A small autoregressive pixel model, trained from scratch.
Model: 16-pixel images, width 320.
Training: adamw at rate 0.0014, 19800 steps, batches of 128.
Data: trained on patchworks of several textures, 36250 training examples, 69.9 epochs.
Rows from block 2, named by matrix and row number. Rows with one number belong to one attention dimension. Each number is 128 + 24 x the weight over its row's rms, rounded and kept within 0 to 255. All counts start at 0. Numbers have three digits each. After the name is the row's rms in percent of the matrix's.
# v: attention query, key and value (stacked) (model.blocks.2.attn.qkv.weight, 960x320, the v third), inputs 107-213
# proj: attention output (model.blocks.2.attn.proj.weight, 320x320, transposed), outputs 107-213
v.52 093:121114186077158150114146177152065113128131100146124138103123153088105127092118145134107165174148150120138103155125167138102092115137121111127128143143119140077096129144143125079137120098134126133089115144127135158108120103113128109150148129141146109171145159134082126132108147097111089094109124157105119142137124139120175
proj.52 093:113157083134107128123120178083136147100119132159181088131104138112132152133120162161171133163090118123126106189165118119136103163132158147189124087125175156123158151119161146154122123146111133112148164104133138127117109140146127209088123127109143124111128146138130130084149143127151095178165152141134156125157124112167126
v.53 096:122149141127088118085120100130130133125093165124127105110124157092186131078099150091095124112167170113147147130140105130118091135167131132151115102091153131156120107101107106151118142091109128135097115125124096167120118092070166158107138115116103125148116118132108114135154140144110088138150128130105126156138119151098121
proj.53 095:108103143121152122141125208120089109141129133116130116147082129168072129157092130162093139124131130131153106121143117145136113107128126114166114111125163114116131127160159165105163145115116132136104179104120170094136150120164141160137127099116195167087108115120141128140139098121097133107076128122091134142143120116148168
v.54 107:147129099139154137132127156120138149147105075176192132128135142182119153101131143101128173181117156102151124110113116112107118139150122154158133149150150136144118184161125100115148140130161122098154115129136154153138133188127104126139114130141129119118110149117154141098144129147153133114111129156112077093102148143148150
proj.54 102:104093157135039138130117104152112126073078155121139112127123147135118119123154133133105153135151170102093151161100113103123131142131144131110140124109147137104114091109149163107103135147116159104132144077141117094138109169123150134151160134134104120131080144119110112102139134125173134167098110104160107136117128168146109
v.55 104:136103163133122181121136127144097123139121144143116113131086162141115101148088122130146129144148155118211148108105101125159095140175088117140162132133144116088147144107148119114127143097115141104132144095123200143108122115109085097161131072114156131091138148129108114118144136173151088088092140139133140134124137167179136
proj.55 101:137142124167135073141120126092101122077103100143118133152159152091090131139110121114138116135114125160034120127111111126120155140105172146166111111127135125105136121156143141127120124157110108122112101145145083118113160153136139170124133128142165146140123116128128116132155121121088124173108123129132110084140123175111106
v.56 089:115170139139157095157111089099141123116123143119158120109134119106118114118182156116131134091097134150091160157129133114131157123108153145082135148125107125145149121123156106129122116158130107147136149105138122150168116149091128108145141121155095131115120120121142138171119138136132139122107119106120151119133109112101164
proj.56 087:119116133124144136099108154158140117129132143112135104121144120152163134100127126147128084117113156101151148147103125145114137104121112134130132181173113124140128142143164146132130136120096121134155103127163163092116193118127167069138126127137123138176120158145147148142148105140138137125140116145123133169137093144151105
v.57 102:143102165160176168118124120166096141108108123155135138076117050163140164142102152165112169137060139130133171132126139132166146081132158109132134091147096121133152122141179143132141135092116133121116118080142139130128126118123055163129129158179141121165125099140105146119136131116113114139105143148132115141127145122170128
proj.57 102:134143099134096154123143184101141162106107135101139121120104178088110081081131172090157122138166126080129116105115097111128109143150122109124140121109161125133067206163119125124103140144111126145144128131139142116153139110158139126140162125141145139108119110125142100132130147098083156119113126065157136113148133117086136
v.58 096:110122111130155099092101135112143104131098094103129112086091114161114089148115105111140192123122125101110126106127100094119083136104139189146093122119119121173118110110131135111122125121107138173134123119131122130121169152128111126128102113133137107190104140123153131140126076086116150111103130141118116107153128083089087
proj.58 096:121139124131080137110104089172149114106149110101115102125138090127139146165127124131103107148143143155127102118089122149115104116114132099084104085122119113109144164141162134138144120141148137140114117157126115115157091110130093126144132140127099153134114157132101148127125144138156102121126109108128157105133139131122102
v.59 105:121126149142112098105109158096121141096160111118089110144108111159105154124125165148137115138112133103147081122119101128157161130156158148088151103109191132150153114100099097145130132125104122105132161164120142112141084135087101081136127184095143118105140092117089160129141182110134139142123123146161087150108154137132129
proj.59 104:134146123090175120154150120093098107140081135135142157123167105142126122136139091126136117124187115108124147121131142130104134035121110106148116157131110125100137133152140158113134141147127124135145129117132147136123176155107136137141137102143117174151124098125133168122101105136147113137141119116144110131141115178111125
v.60 096:134127113146084167110161144164148131151091156117127113141103102144096109090121137109171139181102086110110127099109148116126126132175121128167131121172117113102133134188116163125139118120127141093123125112121114134134141103141106129139134141098152140140116098132132092126113164108130109081118149142104099142128087095117121
proj.60 096:148170145112128082142106101144108145132103116122149193137112114127098094151112088146115116145135173162135144132105108126151078159078119156139135071075118141112142146147093121153136111168144156158139136129117109128094108138100121132130173107150153129119116131172165131107184148147141092149131155090079103084139128158176097
v.61 091:104112151154112127118103128163139133092130137189142148166127064127139114099122067166134093117148108110127152113121116121104172128109154106132157096132142114137143127117065136106096146168099126120125112130125105114124138113185161118134120121114139119126150111131142090134125139128125097111160108149106113145175090126160118
proj.61 089:071164141135164135138154135143093134100112097118121141114133119133113157134100160102102117128089145118131136086132163119131104100136115076131134131120142119105123076118143089164104116104127157164128105154160115199151161123085111175121102085110137102143158144124118105125116082137115109162112070142125130129124108156131106
v.62 091:133135110111089119127147112111147128113142119095116126137162097183152125081131132149139166110142121142095090159141150135138131125141141134155127126152096141135192087107159145112131135115114117114136120130152151122160127137148144120119141121132143100174112094117108147119100104113137153151136140095117119127107139134142107
proj.62 091:141128143164095140136103206117146120161111078130152110109117107123137106167140086142130112112140162121147140164071143120106125138093144105091168165139102136132108134141151105114088129164137128147094136146102107131130142114160134096109155171139113107080120088121107130127137158162102178138125138119121108123158166126142166
v.63 094:135144176106097126154122116117122136182064117197143110149108140136154141093171172110124077124087096128134136135126124128115098168145102121124113102119121128138153099170131118140134140092084118125159115112140157160152136112096116176122128083148129124071124156133129102092132117128103090159157131109114129146108125142124123
proj.63 092:122082076158142085116098174157116120093082091104102108156143108122157142156111132093145146151149147135092144149107126118122168158153132100107154130158167133111080097139152122153159153115087104135137157113111136139084164136097129141136085132105112147162105142146160160116136101125141129108119114120163146130145104077162121
v.64 093:144117083148143152165105103114114103173125110121121113134178117130181134166137092174147146132161170147095135128118123108129135095120114147059100161120128126123143153104150109154121135122138136133118150143093155105114108153163125136158124138168136111164126122121138110207162166117125127149117141135122138041105135113082179
proj.64 096:131076139104069133087168124152140087083154109122113160150131152100078098114136133106119128142113137094137064130116127145113073162139101148117112119117119177118161067092099071179126145103145150114161115128104119123136099108122096111155092053155129099081122157104149123093145093079105113129121107135120130160165126131113149
v.65 103:104110128128124119148144086146115117119127150107142111141104130142125137127136136118101126150130158151119080136158152141073115125122148127119116144115152108129129126058126120124144105118121117101153157088154092131157114163074154113103186130084091121149143148115127098098063153096106112127164127113107089125174179116138159
proj.65 105:106160122116113162104139147180176142130118155151101125103118151103145130135099133123096095109099136152131132155114075164142123105145150107139121123141102122126177131152132170125144138120140138146120148107127152112078149132135129128066101119122108104084138139112155087131151075162161125127087125109099127134109141101142140
v.66 094:133124092128123139126115120092174158131124121146140127112119101146098098159113137108105158091128166147094131163150094131146125129113144131144129136146135119134138110117118130152145112111093123089137154097108134115166082154138107101155142150129115143131130121113073105123119114129133077120092122106153114128177176134112136
proj.66 097:140112144086069156104128162115101149137138125138109118206143165136120106149112143116099100114124130111145151134129125125141092093159112154121125096100138105126147136147119140113155124179125149134136077102134131124150118118115100140186118136128128125137120142106138129098146105107112108145165112140139151148143134104162129
v.67 102:132162061128128159089156095120117138157142136142100126143078108170123155152118099112065155140122114129153141113151126148107078079124085116183123152128135140120135109126092159133132142123137145130153116111124117136150113126136165117140150130113071142127138160148153093185106127093154158102121123123122166192152120133154113
proj.67 102:113115144126144086158095146121136121138129123142123094136115107113137142128160080090148151102134127154120169115126109131138137124176144111096168124122111128140132130112100102104144134111120131153137137131116123109141144111086124102109138114122162158181130094138139133112147071148109133119130153113146120047106078115088132
v.68 097:118111125160118144136128139124128125112133132111106118123160145126152127107107184126073173126134130122157098157190110156173117146132167117118136103123176134104120121117170067150100166098154119142146123120098123138140134111135178090139107145110138123100150100115115102126153098140122079124105130136131122113160146111140123
proj.68 101:137083173144098133140180147153144129159092125101107124111144113132155129100117181143116118131169134130125169123106127118125195162136137121103145114104114142110120123097099136143139146135093116145113139129124159150167144127153130161084128131117134134142140129134154171136096141116118154129130129136100131105145074099124129
v.69 102:128164042145124124134117119123116113127105115162136131106158085108116132096106082163109123144117154107106113130137133137151117149132133147133133104126128140163135110136119121150175139107073118154101129123127163105087096094157125100119100126110131130153119108119163149111124106113140096131147142141115173138106103133113162
proj.69 101:134109144119144130131136173128096110117138129096166130134138148163127114122159130160156129134097129120154171127149115125075097095136101127128133130154143111125136188135114095128142124128134108113138101078136094137143181155150122125124133098150113160150121087138075130132102103160125137114091127113107120170103106155160087
v.70 092:154139148085079124056155162157100136138167162123155103113072130146140098135142153122129131141125151124129130100127150149147116158174105099120122126150135145129181135150104167114128116153116158071136153117130127118105085135150135116146100138127130140127120098152102112122105163122107095133090125123108123129129121146156152
proj.70 091:128105149156162132140098147139130146137100107132193127107130093115161123161125139106109146120155104111160134120130106137126164117125171111081100119118130155126117129112144112080105093131152139079117130110139101143149162126102112109140151161111130101114123108119093115131149113145145159149107142144096100128108141125157160
v.71 098:125119141157164127133090099144101115040140098099114155121161132139114134121113124112148118182150145125127137127092159126167112115144158140142109134085144135089126156114130125163133111165109142102068131108147108126103109084133120149112103106080107148171099154131156106180171139153182151153158129130124144131093098099127162
proj.71 099:122133098128110112131094146104175151141163109106135135148125151125147094116114147123122152131128128108107140142164119121092085143112134154134103130182113129167103217178144119129156119103128136136162133130135150114106165162088144142142100114137097131143120072130155168113125113108106086124107110127110153109140146142137077
v.72 098:115162117170128129113091152111113124120122141121101121128159146137131121120118105138108117116132105142111130134174111148109157165116134123129131084094163131149101123074190134134102166130121134121137127087099134128144107079102117115095152127132150116146161120126111173150129103119141138112105130126115127068162125136109097
proj.72 100:123122107107098119121179124149140150150160121140112051155136142142112126124106175158152133087147173136119148112161150122133138114150135082114116123117111152148122131162125106122121144110140106114131134148129136117078134135119086138095099169142146090116146113103146139107077136156091124159157144150120160122100135135113133
v.73 103:132123152112112088090129140137166131127142101131135158142115104114130124129128140079136140139136074115136139129086126131114127106173137111187129096104176134152123110138097160141131114129175139133141141113119122200107155111140133084123129087130152142103118147142130136126118106152154112144135137129094087128095127140118166
proj.73 105:138105152139120129151097097118150156171118147097123063138108145175126151121097129163154127116161147144108157144134130126149131125132115157095127134169128133124123155154165127154137114149138126119136125156134130167164139151169127124142121193100115155165120103159113151126134185130131108120128127141155171135128154139075133
v.74 096:100150113102167099138135116121101148119126156138108179150134092098095141114119106156155107102136123144155151118174124101141081107125128137071120112070168114153119128123139100136114130124117109125131140139129130098152099098088114157121179117115130111105124118117128145126123103134127153128107123125124105081117159136156116
proj.74 098:136183118127111102124107183155135123107169139149096171114120117095167104146149097119146145157129170141097127109100108111105156129139076113122137134139145122150147111141102176145124134102158140140112101142144132148144141129148147131095183122137147130134113153125122110121110157127111102126099103089146135112099125066129160
v.75 094:112136182137159091097108125117102127115141122119112152113142115177153086120154154107085156130122112098150139139133154134091142155131125107091122161145152108119095094134101108115120145119120129109115089117125142131132060112169153088116102085158131132150133148148186106132151103162125139133122121130086087122131136129084141
proj.75 095:128107101104120142137120135145119157099132108119127071128145193098149143117098143111101087100150139141104144085112148151082106142130099154140166104148108085145129144148121124135082137105139142118109094146141126148108163183132139139087135127113139118103105088136126136125086157103079117135145155104146151077127142144121112
v.76 100:114133091136123089151121119155134129101145147172107128121136119112109106109077137146105085152113103105128180127148139134146116157154168133108121143125125121127136083153153117168151136132103118163146105153142128141113130095174132109136086115113128139129120114140079140110117109146079159129115118096156115113157150145118113
proj.76 102:138127126107115085102115180135139139131140093112104140133130141074161139195091084112150160122105161115132120138121119141119103103167134108112105102140136101140101152105137116083125110092164128134169116113144131164153115137140114145124178092142132149173112108126124181136084158168142115081118110108119111130127090138130099
v.77 096:121132090104101148146120183107132141129131136118125156135117138171100184124143116132151148138102086150118158119130106161140140168110141163152134137117109133109127130096142168099181108123155105088093133133161083119132137130125088110134202116139116116114112164163155144117081147113140153127138135138137128135076118121150118
proj.77 093:137130125154155119137108114118140138120114125170110134112110111119113120123082122107129141164135161112132114127130085139184190131126144101116142143123133125169149154164126113144158148102113130165121148127156124114169174151132107189157169160130112100147147114157132117114169141120136137132110146159142120125137128085099137
v.78 105:124147140095126123159101116160121127119118132130129100101107131132073150115126161075162121109127150117117147122108125103124156104107121093139127110092146124167133134146150169142107134150157127128108130117127129123107172124126166145155168097109144141094134123113096104147112152108107138102173134148102136151152095158060096
proj.78 105:103136109113110116101115100151143101088143142156152168105122130111136142177115127136117146167118123095119161115119130136160105156108128122173138105143134134120129157145099120112112144146155127174109122141155147124111119110143097144085151166110122114154123128111147117115113168112185086160098142137105135120149133106139128
v.79 096:140129125144141152126085159182148105159153107151112121165152135131125158135134133126121093127147150121134114107081140158082118144121139155147131129158148139181124156166116148093083132135115120163169110125113103140142157145099095129116128117119124139101168135121110161103105106146196148156129096114134124096131123120095147
proj.79 097:129126083101154105125094112055139146140116141106160148126119164117122097150135158165126118096141104124143139148151148115152113145119114169096082141090161155124118123146115107122121122129119133090107142105115141142147111119136152123077153118129121122135150111098179118125122117159078120119090097139112124135150109135139128
v.80 098:117151126103097143140104122138083116103140103145141090096142151135144141103131115163107081177083111119132157120109135148157131141132127138187120149107113131142127113135143147103123118108147158149164161106141128113098124136132140104107159091121120136134122121142099133117136156117080135141144141210118114185089201154127138
proj.80 100:134133147097131100086132128119150133159094140112128153109137133086138153130104162129142162093143153106131174119153148161096110079181132125125077091136134126141077119112091108120108114107122136123126131131119110120103140125175126102124094140100067102143105117113130116147145123124118169169119129145110146148112094071152127